{"dataset": "synthesised sound scenes: up to three everyday sounds over a background", "spec_augment": false, "objective": "epsilon", "targets": ["number of sounds"], "weight_standardization": true, "upsampling": "pixel_shuffle", "init": "xavier_uniform", "residual_init": "zero_last", "grad_clip": 1.0}
Rows from block 6 of a small class-conditioned spectrogram diffusion model, named by matrix and row number. Each number is 500 + 40 x the weight over its row's rms, rounded and kept within 0 to 999. All counts start at 0. Numbers have three digits each.
After each channel's rows are labels from the 100 clips, of 14976 (inputs lightly noised), where the channel reaches its highest value: "lies over" is the class under the peak. Only what is clearly more common there than usual is listed. The data: synthesised sound scenes: up to three everyday sounds over a background.
# convs0: first 3x3 conv (model.decb.0.0.convs.0.weight, 128x256x3x3, standardized in use, each kernel summed), inputs 128-191

convs0.116:509452507536490567516540508499529484514467489533466566508506483494472537507498503543453463500547469481477446454472507552519512544531517516518472518512501512523560477532537523537550506499468515
lies over: laser zap

convs0.63:519464462481460513482534508535510492503506519496428438555533543494495581499517484501493494475485505478522503490523546459514509484517449516479540488496506475487475554507482546511452602575478556
lies over: laser zap

convs0.45:511529478548443497514533517518507490500501546534552530498501519532470517495508516522450516484508497514510461508493508473517516522503490466522481527506510520547523502517573527487493512525530510
lies over: laser zap

convs0.99:500482509497436511468503459477524493502502486523503537510522498475489500489487515444489519530496520507489490494504486481497494508493531531534555527493509530527475516505489492486477512488512509
lies over: meowing

convs0.120:493494523485493502513507513483533486510522516497474481502516503475508487521499461542514509534488510460496529531480485525518501508476543534472509515483479525500500492515477511508534463544476482
lies over: siren; meowing

convs0.64:539522534525514474496510493526487559529465563521520534510401489476525505488494497537494484545416533514491485534473449520517502534525479410458468557528524551590520481494597500496537563508536548
lies over: knocking; footsteps

convs0.43:510481489460501533505490518499452523462490496531483535521511508481499532521520519488472447492551459529505449480489474547518552501485467498522498523524501510499518506532536527514558513491471522
lies over: laser zap

convs0.127:513508537543475511545507511483460500482518481506517521471541471470513510518503536576495533518515536512466496450517438501503495548492543518501502517500506495493518481514557494492501510492514508
lies over: siren

convs0.72:413491547481549550507507483544531518546481502466511532522457554548555494407450548507527475498456515487562502509462524550484554503543518472486441529513435568570521537499571513502586483534508475
lies over: laser zap

convs0.97:484478505473487511527504497500497527491473473517478531494504486471509515492471472514484496485515564494499480480477487500499508498506522515529483502528485513483515515503616505485525506509524500
lies over: laser zap; explosion

convs0.5:513490436551469547499518472489508457514537502512282446507505539477484533530533545449500451430541508381485525409505479482477546469481487492483544458477517429421503458448408488530536556439529538
lies over: laser zap; siren

convs0.27:504525475544444485555516518487429533498463526495518500484485480472487517499502524486482502445501484571492455436494473488512523443521486493507491459468484482449540473504538482500543486449593494
lies over: siren

convs0.20:508518518461506471493508482450499435509460533465480482456466485579521452470508535540497554513385582517546509468501494521465522512558496494512533544582491488461524525413561477448567472509529480
lies over: laser zap

convs0.7:492527488478478518488510507488421480493491533507566524501506493550520501524494511522505463473512547543503461489500452516513547533504514507497500525498504524481493515514574528505475488520505499
lies over: meowing

convs0.51:503482470506502501535497464502512488514499453505501499505522515504500506490515493497501449501490508524514485488530505484505520522530501471503509475510500473470491518495486493506495501504525494
lies over: siren; meowing

convs0.107:542489413483496482457525469482469500504513478484490487483546494474473493550572497509504502460516502521499490472579493510518498488503509541513567485505537521476499509501446467505446516398498524
lies over: siren; meowing

convs0.25:489490494452398449530499527506483521502534556489495518509523476447492480470506456484494522485506485525440485500493502466506444514450511540524505487504503493493555409513518464536488505513555509
lies over: crying baby

convs0.111:487526463484487509478478521497392525504488577491524522482516494516515492509506507523497471483504549517488476482494492498494501464489509461504496518487509512503460527496543511489454483538474494
lies over: siren